A small image embedding model, trained from scratch.
Training: 4900 steps, batches of 48.
Rows from block 4 of a small image embedding model, named by matrix and row number. Rows with one number within an expert belong to one neuron, the router's apart. Each number is 128 + 32 x the weight over its row's rms, rounded and kept within 0 to 255. All counts start at 0. Numbers have three digits each.
Before each expert's rows are labels from the 100 images, of 14976, where the router gives the expert most weight on average: "responds to" is what is common among them. Only what is clearly more common there than usual is listed. The data: dead-leaves pictures: piles of overlapping shapes. In brackets: how many of the 100.
# router: router (model.blocks.4.mlp.router.weight, 16x320, trained with AdamW), inputs 0-159
# gate: expert gate (model.blocks.4.mlp.gate, 16x80x320), inputs 0-159
# up: expert up (model.blocks.4.mlp.up, 16x80x320), inputs 0-159
# down: expert down (model.blocks.4.mlp.down, 16x320x80, transposed), outputs 0-159

# expert 8
responds to: mixed sizes (87); earthy (43); warm (33)
router.8:139081104116145107184134130109087149132121134149096167089131093119146126177109074154125114148135119121146101121129137184152119096077118089121097093119127128154108116117155130122150135158101145071111163131096099186183109177106085144083098161078081139146095153077159157069114116160156144071124157070163181084145132148121105162171193129118158119110133137165039158141153087148121123108129154113100125086168131181199119069127142094146158141124084120113124111102128103159087141099087107
gate.0:127128128157128127128128128129127126129128128128161128128148128128128128119126125128128128128122128129128128149128119128128134128128131131128128127128128128128000140131128130128128000128127091128128128128128130128128115128109131128109128128126128128128128128128146128125128128126088128128128131128128128080123128129255128128128128128128126127056128129128127210128128070128128129112138128128126128113128128139130128127255128255128227129129127128128125128142128128128128152255161125
up.0:128128128128128128128128128128128128128128128128128128128000128128128128128128128128128128128128128128128128128128128128128128128128128128128128128128128128128126128128128129128128128128128128128128128128128128128128128128128128128128128128128128128128128128128128128128128128128157128128128255128128128128128128128128128128128128128128128128198128128128128129128128128128128128128128128128128128128128128128000128128030128128128112128128128128128128130124128128128128128128128128
down.0:128128128128128128128128128128128128128128128128128128128017128128048128128128128128128128128128128128128128128128128128128128128128128128128128128128128128128128128128128128128128164128128128128128128128128128128128128128128128128128128128128128128128128128128128128128128128128128128128128128136128128128128128128128128128128128128128128128128128127128128126128128128128128128128128128128128128128128128128128128128017128128128101128128128128128128128128128128128039128128128128
gate.5:128128128128128128128128128128128128128128128128128128128128128128128128128128128128128128128128128128128128128128128128128128128128128128128128128128128128128128128128128128128128128128128128128128128128128128128128128128128128128128128128128128128128128128128128128128128128128128128128128128128128128128128128128128128128128128128128128128128128128128128128128128128128128128128128128128128128128128128128128128128128128128128128128128128128128128128128128128128128128128128128
up.5:128128128128128128128128128128128128128128128128128128128128128128128128128128128128128128128128128128128128128128128128128128128128128128128000128128128128128128128128128128128128128128128128128128128128128128128128128128128128128128128128128128128128128128128128128128128128128128128128128128128128128128128128128128128128128128128128128128128128128128128128128128128128128128128128128128128128128128128128128128128128128128128128128128128128128128128128128128128128128128128128
down.5:128128128128128128128128128128128128128128128128128128128128128128128128128128128128128128128128128128128000128128128128128128128128128128128128128128128128128128128128128128128128128128128128128128128128128128128128128128128128128128128128128128128128128128128128128000128128128128128128128128128128128128128128128128128128128128128128128128128128128128128128128128128128128128128128128128128128128128128128128128128124128128128128128128128128128128128128128128128128128128128128
gate.15:128128128128128128128128128128128128128107128128128128128128128128128128128128128128128128128128128128128128128128128128128128128128128128128128128128128128128128128215128128128128128128128128128128128128128128128128128128128128128128128128128128128128128128128128128128128128128128128128128128128128128128128128128128128128128128128128128128128128128128128093128128128128128128128128128128128128128128128255128128128128128128128128128128128128128128128128128128128128128128128128
up.15:128128128128128128128128128128128128128128128128128128128127128128128128128128128128128128128128159128128128128128128107110128128128128128128128128128128128128128128128128128128128128128128128128128128128128125128128128128128128128128128242128128128128128128128128128128128128128128128128128128128128128128128128128128128128128128128128128128128128128128128100128128128128128128128128128128128128128128128128128128128128128128128128128128128128128128128128128128128128128128128128
down.15:128128128128128128128128128128128128128128128128128128128128128128128128128128128128128128128128128128128128128128128128128128128128128128128128128255128128128128128128128128128128128128127128128128128128128128128128128128128128128128128128128128128128128128128128128128128128128128128128128128128128128128128128128128128128128128128128128255128128128128128128128128128128128128128128128128128128128128128128128128128128128128128128128128128128128128128128128128128128128128128128
gate.17:119128129128128128128128128128130115128128128129128130128146128128130129121128128128118128128126128151122127128128255128128128128128119128128128128140144128196132128121128136128128128128122127128128128203128134128128128128128126128128128127128128128128128128128150118128128128128091128128128129128129128127128128145165128128128157128128128128137128129128128127128128065127128128127255128000130128062128122128128144128129128128128115128128128124128128129056128128128128129000118127
up.17:129128128128129058128128128128128128128129085128128128128000128128008128130128128106128128128162144128128128128128128128091129128128128128129130139128128128128170124153120126128128128128199129128128128128127121128128128128127141128127128128128135126128128131229128138123108128128065128128128128128115128129128128110130128128136128137127128129210128128153137155128127075128129128129210128118126128132128128152128128132130128128128255128115128128128128108127128128128128128128132124
down.17:128128128128128128128128128114121128128128103129128115128090129128000128150128128128128128255157112133128139115128129128119114128128128122128128145128131128025128128128128093128125046128146128133127128128128132128128128008128128128125128128128128128128127135128128147127126137128128134128125128128128128134128128128128129128129128128127128118096130128128128128128128128128128223128087128128107131128128128128219136128066128122128128128127128139128234128174127128128118128129128127
gate.32:128128128128128128128128128128128128128128128128128128128128128128128128128128128128128128128128128128128128128128128128128128128128128128128128128128128128128128128128128128128128128128128128128128128128128128128128128128128128128128128128128128128128128128128128128128128128128128128128128128128128128128128128128128128128128128128128128128128128128128128128128128128128128128128128128128128128128128128128128128128128128128128000128128128128128128128128128128128128128128128128
up.32:128128128128128128128128128220128128128128128128128128128128128128128128128128128128128128128128128128128128128128128128128128128128128128128128128128128128128128128128128128128128128128128128128128128128128128128128128128128128128128128128128128128128128128128128128128128128128128128128128128128128128128128128128128128128128128128128128128128128128128128128128128128128128128128128128128128128128128128128128128128128128128128128128128128128128153128128128128128128128128128128
down.32:128128128128128128128128128128128128128128128128128128128128128128128128128128128128128128128128128128128128128128128128128128128128128128128128128128128128128128128128128128128128128128128128128128128128128128128128128128128128128128128128128128128128128128128128128128128128128255128128128128128128128128128128128128128128128128128128128128128128128128128128128128128128128128128128128128128128128128128128128128128127128128128128128128128128128128128127128128128128128128128128
gate.37:133128128128128128128128128125130132128128126128128123126094128128102126122124129128128128128128125128126128125127125128128141129130128128128145128128128128128168128098128125128124076128043124128128126128128021127128128127128130131128128132128129127128128128001126127131130128128099128129132124128127126132131129115132128128128127128119128128078128128129133128128128127135128128138128128128130127129128128130128125131130129128128128128132128138129131145213130128129128128160131130
up.37:000130135088129129128119149128055129129129141128132182119158127128213128233147130129127119156126120128149127141156132128125061081118008125129079127063128134134098162127156128128182200126126126083150131135127255129109174108128128132146115098126135126126128127110139128132125128128133129126125221109135128129115128129129130130123126126124108129157128132128049097118145100090129163123128128148098121132128129127127128127139136128132116129117127127124127125001133129156128155113128125
down.37:128128128128128128128128126127128128128128128128128128128131128128233128143128131128128128128128112128158128128128128146151136128128128126128128128128128128255128128128128202128128102128124128128128128128128128128128128128128128130124128128130128128128129128128128128111127128128128128129128128128114128128128128149130128128128129128131128128144128128128128135128128128091128128127128128128123128128128128128128128128255128128128131128121128128128128128255128000128128128132128127

# expert 10
responds to: shaded (76); earthy (67); palette: grey (33)
router.10:190166157141158114156076128147074141132113063143114175111194098102114125186120117162106105119098164148073043136164125140127122095154171094121118112146074088126148155135168153123163041162086119127126129106100126168149165079169130143066150187181139112095070153142163153112151068124157170107137149144126128132117141115147129151099182122124160209107111147096094158139135076110157156112144135115060094186096092158102101144183129121121139103063071139136138101153146126151138136127164093
gate.13:140128128128075127128127128105034128128210128128129032129131128104132128132128127128128128128128127128128128128182128127128134128128071128128128128128128128127128128081000132128127125127159128130128128128128128127128128127195127129124156128128128127127128128128156128133132128128128128155151127205129127127128128178126133129127128138127170128129128128128127125128128128128128128255128129127129128128128127128128128128137128128128208128130128128128127128255128128128128128128129127
up.13:138128128122000102128129127114132128128187129129128127128031127092129129126129128128128129128126127128134128128140128128131121128127128128128127128219128128166128128132029127128128129128191128127128129124128149151129127128142126179129207128135119130128126128128128127128127128128128128147140128190128128126128128255128154128130128128130145128173127128128126129121126086128128128255128128129117127128128129123128128127127127128128255128130128128128128131128129133139128128128126124
down.13:067128071146232128128118128141219128128128128128128128128128128128128128128128128142128128047128159128124128128128180128077127128128148073128101128171128128128128128128128207128128150128129128128128163128128243128128128128128128128128098128128138128128127128133128128128128128126128102124112128128128128128128128135129023128134128128128128128173128128115128134128128128128128128128128128128128128149128138140012128128153128166128060128118114037128128127155128171128128128129063128
gate.37:128128128128128128128128128128128127128128128128128128128128128128128128128128127128128128128130128128128128128128128128128128128128128128128128128125128255128128128128128128128128128255128128128128128128128128128128128128128128128128128128128128128128128128128128129128128128128129128128128128128128128128128128126128127128128128128128128128128128128128128128128128128128128128128128128128128128128128128128128128128000128128128000128128128128128128128126128128128128128128128128
up.37:128128128128128128128128128128128128128128128128133128128129128128128128129128128128128128128130128128128128128128128128128128128128128128128130128128128128128128128127128126128128128128128128128128128128128128128128128128128128128128128128128128128128128128128128129131146128128128128128128127128128128128128128129124128128128128128128128128128128128128128125128128128128128128128128128128137128128128128128128128128000128128128120128128128128128128128125128128128128128128128128
down.37:128128128128128128128128128128128128128128128128031128128128046128128128128128128128128128128000128128128128128128110128128128128128128128128128128128128128128128128128128128128128063128128128128128128128128128128128128128128128128049128128128128128128128128128128128128128128128128128128128128128128128128128128128128128128128128128128128000128128128128128128128128128128128128128128128128128128128128128128128128128014128128128128128128128128109128128128128128128128128128128128
gate.57:128174128128095087070128128128130255128156057088129128128130128151132128106128255128163128128099129128122126128128100128126128128127128119128104128127128144128127128128128083128128128129222128128128128114128225103128128128128129128128128128128128132128128128125128143128254128147128128128108141128128128128142115155128144128149128135128128167126147129128128130128128128136177128153128128128128128128128140128128128128129128132147096128128128128128183127023127140128128128219129028
up.57:105132128128128129119127150119206159152138100129128217128140128128211128122128125128200128128132156128127014150076128142068159129130223121183172129167073128127101129093126126128128131142201145128096128105128125128146127102128084127101128128128130141128126128104128122158128128134134144128123130124150128049128084255105084128129128128129128127015128128127128121125128122134130044125132133128110131149128211128126112165119116128128128128126128128128148128163128128128137128129202099
down.57:126129126138117128120127136058127128077129128128219088128080128204119126108128130128128128128209067128181128132128146128092119128128024094145118128125111128128129128104128130128128035128128129127128128128128255128132127128110127043000128127127127128129128125128128128126127128071128128129100130189127128128128175146157137172128119093128128158129128128164128128128115128128128128087130179128128129128127128114212219129123128146128133128134128120128128054168060128127128147116092094
gate.65:128128128128128128128128128128128128128128000128128128128128128128122128128128128128128128128128128128128128128000128128128128128128128128128128128128128128128128128128128128128128128128128128128128128128128128128128128128128128128128128128128128128128128128128128128128128128128128128128221128128128128128128128128128128128128128128128128128128128128138128128128000128128128128128128128128128128128128128128128128128128128128128128128128128128128128128128128128128128128128128128
up.65:129128128128128128128128128128129128128128255128126128128132128128127128128128128128128128128128128128129128128255128128128128128127128128128129128123128127127126128128128127128128128128125129128128129126128128128128128255128128128127128127129128128128127128128130129127128128128128128128000129128128128129128128130127128128129128127128128128125128128129128131128126128128128128128128128128124128128128128128128128128126128128128116127128129130128128128132126128128130128128127127
down.65:128128128128128128128128128128128128128128128128128128128128128128128128128128128128128128255128152128000128128128128128128128128128128128128128128255128128128128128061128128128128128128128128128128128128128128128128128128128128128128128128128128128128128128128128128128128128109128128128128128128128128000128128128128128128128128128128128128128128128128128128128128128128128128128128128128128128128128128128128128128128128128128128128128128128128128128128128128128128128128128128

# expert 2
responds to: mixed sizes (71); vivid (40); cool (37)
router.2:111138182171136124109101124132085164112115077118097129120125091112135096095163136129108113091118088063123155131175115151139064168150146144079035093119138097127204194186151106112116194115121174102157121066157110108131098187083158147189134150126165175152120161110108098097102146171107096100114136116115159102144124059186115175128119161157147110080136076094157114080161158120173176165094089173098147160143156164114118107076140118109107111089117108124173110114163175131130146129117120
gate.0:128128128128128128128128128128128128128128128128128128128128128128128128128128128128128128128128128128128128128128128128128128128128128128128128128128128128128000128128128128128128128128128128128128128128128128128128128128128128128128128128128128128128128128128128128128128128128128128128128128128128128128128128128128128128128128128128128128128128128128128128128128128128128128128128128128128128128128128128128128128128128128128128128128128128128128128128128128128128128128128128
up.0:128128128128128128128128128128128128128128128128128255128128128128128128128128128128128128128128128128128128128128128128128128128128128128128128128128128128128128128128128128128128128128128128128128128128128128128128128128128128128128128128128128128128128128128128128128128128128128128128128128128128128128128128128128128128128128128128128128128128128128128128128128128128128128128128128128128128128128128128128128128128128128128128128128128128128128128128128128128128128128128128
down.0:128128128128128128128128128128128128128128128128128128128128128128128128128128128128128128128128128128128128128128128128128128128128128128128128128128128128128128128128128136128128128128128128128128128128128128128128128128128128140128128128128128128128128128128128128128128128128128128128128128128128128128128128128128128128128128128128128128128128128128128128128128128128128128128128128128128128128128128128128128128128128128128128128128128128128128128128128128128128128128128098
gate.8:118087137128133128128126093143196128091128139128155171128137110128191128175130099128127128111123128127128146026246128128128154246122102129133129138165132134123092150128000079128128109170133147113128125061128030155128127129124128127129006114119128131132130128072111127035128128156137121128128129128128147217127113127035206128205132150136128121255128141128131123128106128132100070179036128124129121124128069120124127117125128141129104164159138087156130134166129141127128128122129128
up.8:116131138115130161128127122136141128122128129127113190128129108168151126000130160128127128130144128193123076128133130114118124132122053112128083128120139141129128140128123102129128127065086139250128121127129170128112128147127128128128101124122130129131130128128125128128127128160141128113128128128128129127127112133064127125134129157128000126098128128185149169150072132127122114134182128132129112124119076175114128128086128007119227093186206128134130136013129128133128130128130128
down.8:123129115128128133128128130126128128128115134128124186113235128128137128166100158128126064128147175146128115128100131086127141128129123141128148131061180129125131125184135105132128106131120141101128128133101054117148130129129206117125135127128128128128125000133128128128088135122124128142102128111128128128129080164122176128131131128129128162075128129086128254133128128147129128140120128158128127106134094048131096128085107128128132127127128151129121122120147084128137113084128146
gate.13:128128128128128128128128128128128128128128128128128128128128128128128128128128128128128128128128128128128128128128128128128128128128128128128128128128128128128128128128128128128128128128128128128128128128128128128128128128128128128128128128128128128128128128128128128128128128128128128128128128128128128128128128128128128128128128189128128128128128128128128128128128128128128128128128128128128128255128128128128128128128128128128128128128128128128128128128128128128128128000128128
up.13:128128128128128128128128128128128128128128128128128255128128128128128128128128128128128128128234128128128128128128128128128128128128128128128128128128128128128128128128128128128128128128128128128128128128128128128128128128128128128128128128128128128128128128128128128128128128128128128128128128128128128128128128128128128128128128128128128128128128128128000128128128128128128128128128128128128128128128128128128128128128128128128128128128128128128128128128128128128128128128128128
down.13:128128128128128128128128128128128128128128128128128128128128128128128128128128128128128128128128128128128128128128128128128128128128128128128128128128128128128128128128128128128128128128128128128128128128128128128128128128128128128128128128128128128128128128128128128128128128128128128128128128128128128128128128014128128128128128128128128128128128128128128128000128128128128128128128128128128128128128128128128128128128128128128128128128128128128128128128128128128128128128128128
gate.14:146115136130119128057128161132107128127126134129149134088040134126108128129128067120126128123139154124052123128048128127121174167085130128070236129164128133128120119149120128124128052128127107128144128224129123127120118134154133116057125129134130130128128127131121133132130125128240122128129107128107100129124128231124019124135148128128126106090111125105219116129154128154037122100101092131135074127128125128117125128125071148128004122128178152125131136092000132092106082123130125
up.14:128216128093138127128108128162140128128128128144079127128073126128191128135127167128121118140126121116128129137128127127128100083142023112128094128084129129128117187104133158130126131127126128129079148129128190109128077123082127124089128127128126101128128128127253206128129129127127168128127164213131128090129129084169163130107132116128128153131128149123109128173149125128128128101125142124117128174138154128092148110129140128128140128116111089108128130241128135129128130103128066
down.14:165048129027128125128171079152135119145150128128013169141119121119088168128128152133127128132128124114117129059128131112130114100106143189146127077153128135106086129071105138151128127128106068127128106128128103130128128128151110131128128126128128125118104103125156177120107111096129128128140126128195128095125137126141102128053127115163128129233128109130119127117100151128059128089125128189132163135121131128122182089173127126128049128128108128127175091230178127129141160129128134
gate.17:123128150127115174128133127125140128128128126179128126124255159136124146117128099157128128139131065146123128105131128128141093124124128109128091129141129123126213125091115118129128140116128128143153219125129127163118167119135131128136123128112112115128128132128128140112178128131128129127141126110129119140128174134096130147173113128115127128068130149128120129128039122119206128243126122124123132129160130128127128128000148023128231126142128191189128082073126128136131138128067227
up.17:136131141120128151129127128099134137129136124142131100118255137130099128135137094144129123120138115126125129130134144128124111121140128128130134132161140142120128129080127115142132113093135132133122185121134125127103130125131143116128127120000129118125129133127128132134156128125140148123136123125149101148130169131054114126125128128108123147133135127142107142133128128131185123148130126128099132139132148132125131129036151044128230118138133147138128104067139121139132147128038190
down.17:078128122133127127127133128120133097128130136129155195128000127127122126123128132128128128128191128128132129125125125128130125071128135114129132143121152136131138177125128199128127198126202115132130128130128124067128132124129140128121128127122129125129119128128128123134129131118132128133126129186126128226126128129150118126097132058132128125164128148129124034151130120124090128139121128129170127184119129127145127048188127169126136128125129122128127129121129131136128108111133126
gate.18:127124129127131129129121120131000255127129127127129123128045136128129128255128134128127129128129128128127128129128125128125072128128126154128135128130129130127130127129127241129128119128116141128127142123128128129128128128130147128129126127137129122128128130128130130126125128127129129127128131130128128137115134056113128129127131128086129131131135128125128139129128128115130128009132128125110129128128084129128133131060129128127255128125129128128177127211148127128128131131130126
up.18:125124129128131129129120122135000255126129127128128125128074130128195128215128130128128128128128128128128128128127127128126106128127126130128137129131129130125132127129127201129128120128111128127128137123128095128128128128130191128128126127134132120128128129128130130126125128127131130129128128129129128133124133000127128129128139128091131128130127128124127135129128128128129128000131128125097129129128083128128128129043129128128255128118129128128128128206133127128128132133129128
down.18:128128133129125127128128137130122060127131129128084129128094129124130128152128128128127128110128255129166128131131000133129133126128255127128128126112050129128126127086128023128128220132126128128128128127128037129127130126128130130193128104123123129128125129128126126125131128128132128077128144104139128126205130120128020126126129128072128127090127128129127116128127126128126099162124128120127111123128127132121126145084123127128095128141127209128076214000129128129127129071128129

# expert 12
responds to: dark (72)
router.12:172138103149142159173108186152111161167098119171112144111157143109139084169134125178099126105120156122125131140135102117112102067150143103095086125111103099161147117133176128141163082131146167097123088117112119192079154115140050162090138144113148075097082103125201096081119134120188127131176172151175150091170096130205100104091144130085147178097068083097062118110168106087110149131188119121121135170154147168169121147194190118120152130078119102102104113150182133114145129164180059
gate.2:128128128128128128128128128128128128128128128128128128128255128128128128128128128128128128128128128128128128128128128128128128128128128128128128128128128128128128128128128128128128128128128128128128128128128128128128128128128128128128128128128128128128128128128128128128128128128128128128128128128128128128128128128128128128128128128128128128128128128128128128128128128128128128128128128128128128128128128128128128128128128128128128128128128128128128128128128128128128128128128128
up.2:128128128128128128128128128128128128128128128128128128128128128128128128128128128128128128128128128128128128128128128128128128128128128128128128128128128128128128128128128128128128128128128128128128128128128128128128128128128128128128128128128128128128128128128128128128128128128128128128128128128128128128128128128128128128128128128128128128128128128128128128128128128128128128128128128128128128128128128128128128128128128128128128128128128128128128128128128128128128128128128128
down.2:128128128128128128128128128128128128128128128128128128128128128128128128128128128128128255128128128128128128128128000128128128128128128128128128128128128128128128128128128128128128128128128128128128128128128128128128128128128128128128128128128128128128128128128128128128128128128128128128128128128128128128128128128128128128128128128128128128128128128128128128128128128128128128128128128128128084128128128128128128128128128128128128128128128128128128128128128128128128128128128128
gate.26:128128128128128128128128128128128128128128128128128128128128128128128128128128128128128128128128128128128128128128128128128128128128128128128128128255128128128128128128128128128128128128128128128128128128128128128128128128128128128128128128128128128128128128128128128128128128128128128128128128128128128128128128128128128128128128128128128128128128128128128128128128128128128128128128128128128128128128128128128128128128128128128128128128128128128128128128128128128128128128128128
up.26:128128128128128128128128128128128128128128128128128128128128128128128128128128128128128128128128128128128128128128128128128128128128128128128128128128128128128128128128128128128128128128128128128128128128128128128128128128128128128128128128128128128128128128128128128128128128128128128128128128128128128128128128128128128128128128128128128128128128128128128128128128128128128128255128128128128128128128128128128128128128128128128128128128128128128128128128128128128128128128128128
down.26:128128128128128128128128128128128128128128128128128128128128128128128128128128128128128128128128128128128128128128128128128128128128128128128128128128128128128128128128128128128128128128128128128128128128128128128128128128128128128128128128128128128128128128128128128128128128128128128128128128128128128128128128128128128128128128128128128128128128128128128128128128128128128128128128128128128128128128128128128128128128128128128128128128128128128128128128128128128128128128128128
gate.27:128128128128128128128128128128128128128128128128128128128128128128128128128128128128128128128128128128128128128128128128128128128128128128128128128128128128128128128128128128128128128128128128128128128128128128128128128128128128128128128128128128128128128128128128128128128128128128128128128128128128128128128128128128128128128128128128128128128128128128128128128128128128128128128128128128128128128128128128128128128128128128128128128128128128128128128128128128128255128128128128
up.27:128128128128128128128128128128124128128128128128128128128128128128128128128128128128128128128128128128128128128128128128128128128128128128128128128128128128128128128128128128128128128128128128128128128128128128128128128128128128128128128128128128128128128128128128128128128128128128128128128128128128128128128128128128128128128128128128128128128128128128128128128128128128128128000128128128128128128128128128128128128089128095128128128128128128128128128128128128128128128128128128
down.27:128128128128128128128128128128128128128128128128128128128128128128128128128128128128128128128128128128128128128128128128128128128128128128128128128128128128128128128128128128128128128128128128128128128128128128128128128128128128128128128128128128128128128128128128128128128128128128128182128128128128128128128128128128128128128128128128128128128128128128128128128128128128128128128128128128128128128128128128128128128128128128128128128128128128128128000122128128128128128128128128
gate.33:128128128128128146128128128128128137128128128128128128128000128128128128128128128128128128054016142128129128128128128128128128128128128128128128128128128128128128128128128128128128128128128229128128128128128128128128128128128128128128128128128128128128128128128128128128128128128098128106074134128128128128128128128128128128128000128128128128051128128040139128128128128128128128128128128128215115128128128128128128128128128128128088128128128108128128128126128128128128128128128128
up.33:128128128128128128128128128128050128128128128128128128128128128128128128128128158128128121110128128128128128128128128128128128128128140128025128128127128128128128128128128128128128128128128128128128128128128128128128128128128128128128128128128043128128128128128128128128128128128128128128128128128128128128128128125128128128169169128128128128128128128128128128128128128128128128127128128128244128128128128128043128128128128128128048128128128128128171128128128141128128128011128128
down.33:128128128128128128128128128128072128128128128128128056128255128128128128128128221128128128162128155128128128128128128136128128128128128128128169128128128128128128128128128128128128128128128128128128192128128128255128141128128128128128128160129128128128128017128128128128154128128128128128128128128128128128128128128128148128128128128128128094128128128228128128128128138128128128128128128128128128128128128128128128128128128128128128128128128128128128128128189128128128128128128128
gate.50:128128129128128128128128111102128135128128128128127128128131128128255128111128131128128128128122127128124128128131128129129131128128128129128128130137128128128129128128128132128127123127128128128128128128128127128128128128127127128128128128128128128128128128128128136128128128128126128128127128128127128128129128119113128128128128128128128128159128128128128194128128128128128128128126128128126128129128128130129132150213128128128153128000125131129128125144128128128128128128128128
up.50:128128128128128128128128128128034128255128128128193128128128128128128128128128128128128128128128128128128128128128128128128128128128122128128128128128128128128128128128128128128128128128128128128128128128128128132128128128128128136128128128128128128128128128128128128128128128128128128128128128128128128128128128128128128128128128128128128042128128128128128128128128128128128128128128128128128128128128128128128128128128128128128119128128128128128128128128128128128128128128128082
down.50:128128128128128128128128128128128128128128130117084128128128128128165128000128128128128128128037128128128130128128128128128128128128128128128128128128128128113128128128128128128128128128128128128128128128128128128128128128128128128128128128128128128128128128128128128128128128128128128128128128185128128128128128255128128128128128128000128128128128128128128000128128104128128128255128128128128128128128128128128128128128128128128128128128255128128128128115128128128128128128128128
gate.70:128128128128128128128128128128128128128128128128128128128128128128128128128128000128128128128128128128128128128128128128128128128128128128128128128128128128128128128128128128128128128128128128128128128128128128128128128128128128128128128128128128128128000128128128128128128128128128128255128128128128128128128128128128128128128128128128128128128128128128128128128128128128128128128128128128128128128128128128128128128128128128128128128128128128128128128128128128128128128128128128
up.70:128128128128128128128128128128128128128128128128128128128128128128128128128128128128128128128128128128128128128128128128128128128128128128128128128128128128128128128128128128128128128128255128128128128128128128128128128128128128128128128128128128128128128128128128128128128128128128128128128128128128128128128128128128128128128128128128128128128128128128128128128128128128128128128128128128128128128128128128128128128128128128128128128128128128128128128128128128128128128128128128
down.70:128128128128128128128128128128128128128128128128128128128128128128128128128128128128128236128128128128128128128128128128128128128128128225128128128128128128128128128128128128128128128128128128128128128128128128128128128128128128128128128128128128104128128128128128128128128128077128128128128128128128128128128128128128128128128128128255172128128128128128128128128128128128128128128128128128128128128128128128128128128128128128128211128128128128128128128128128128128128128128128128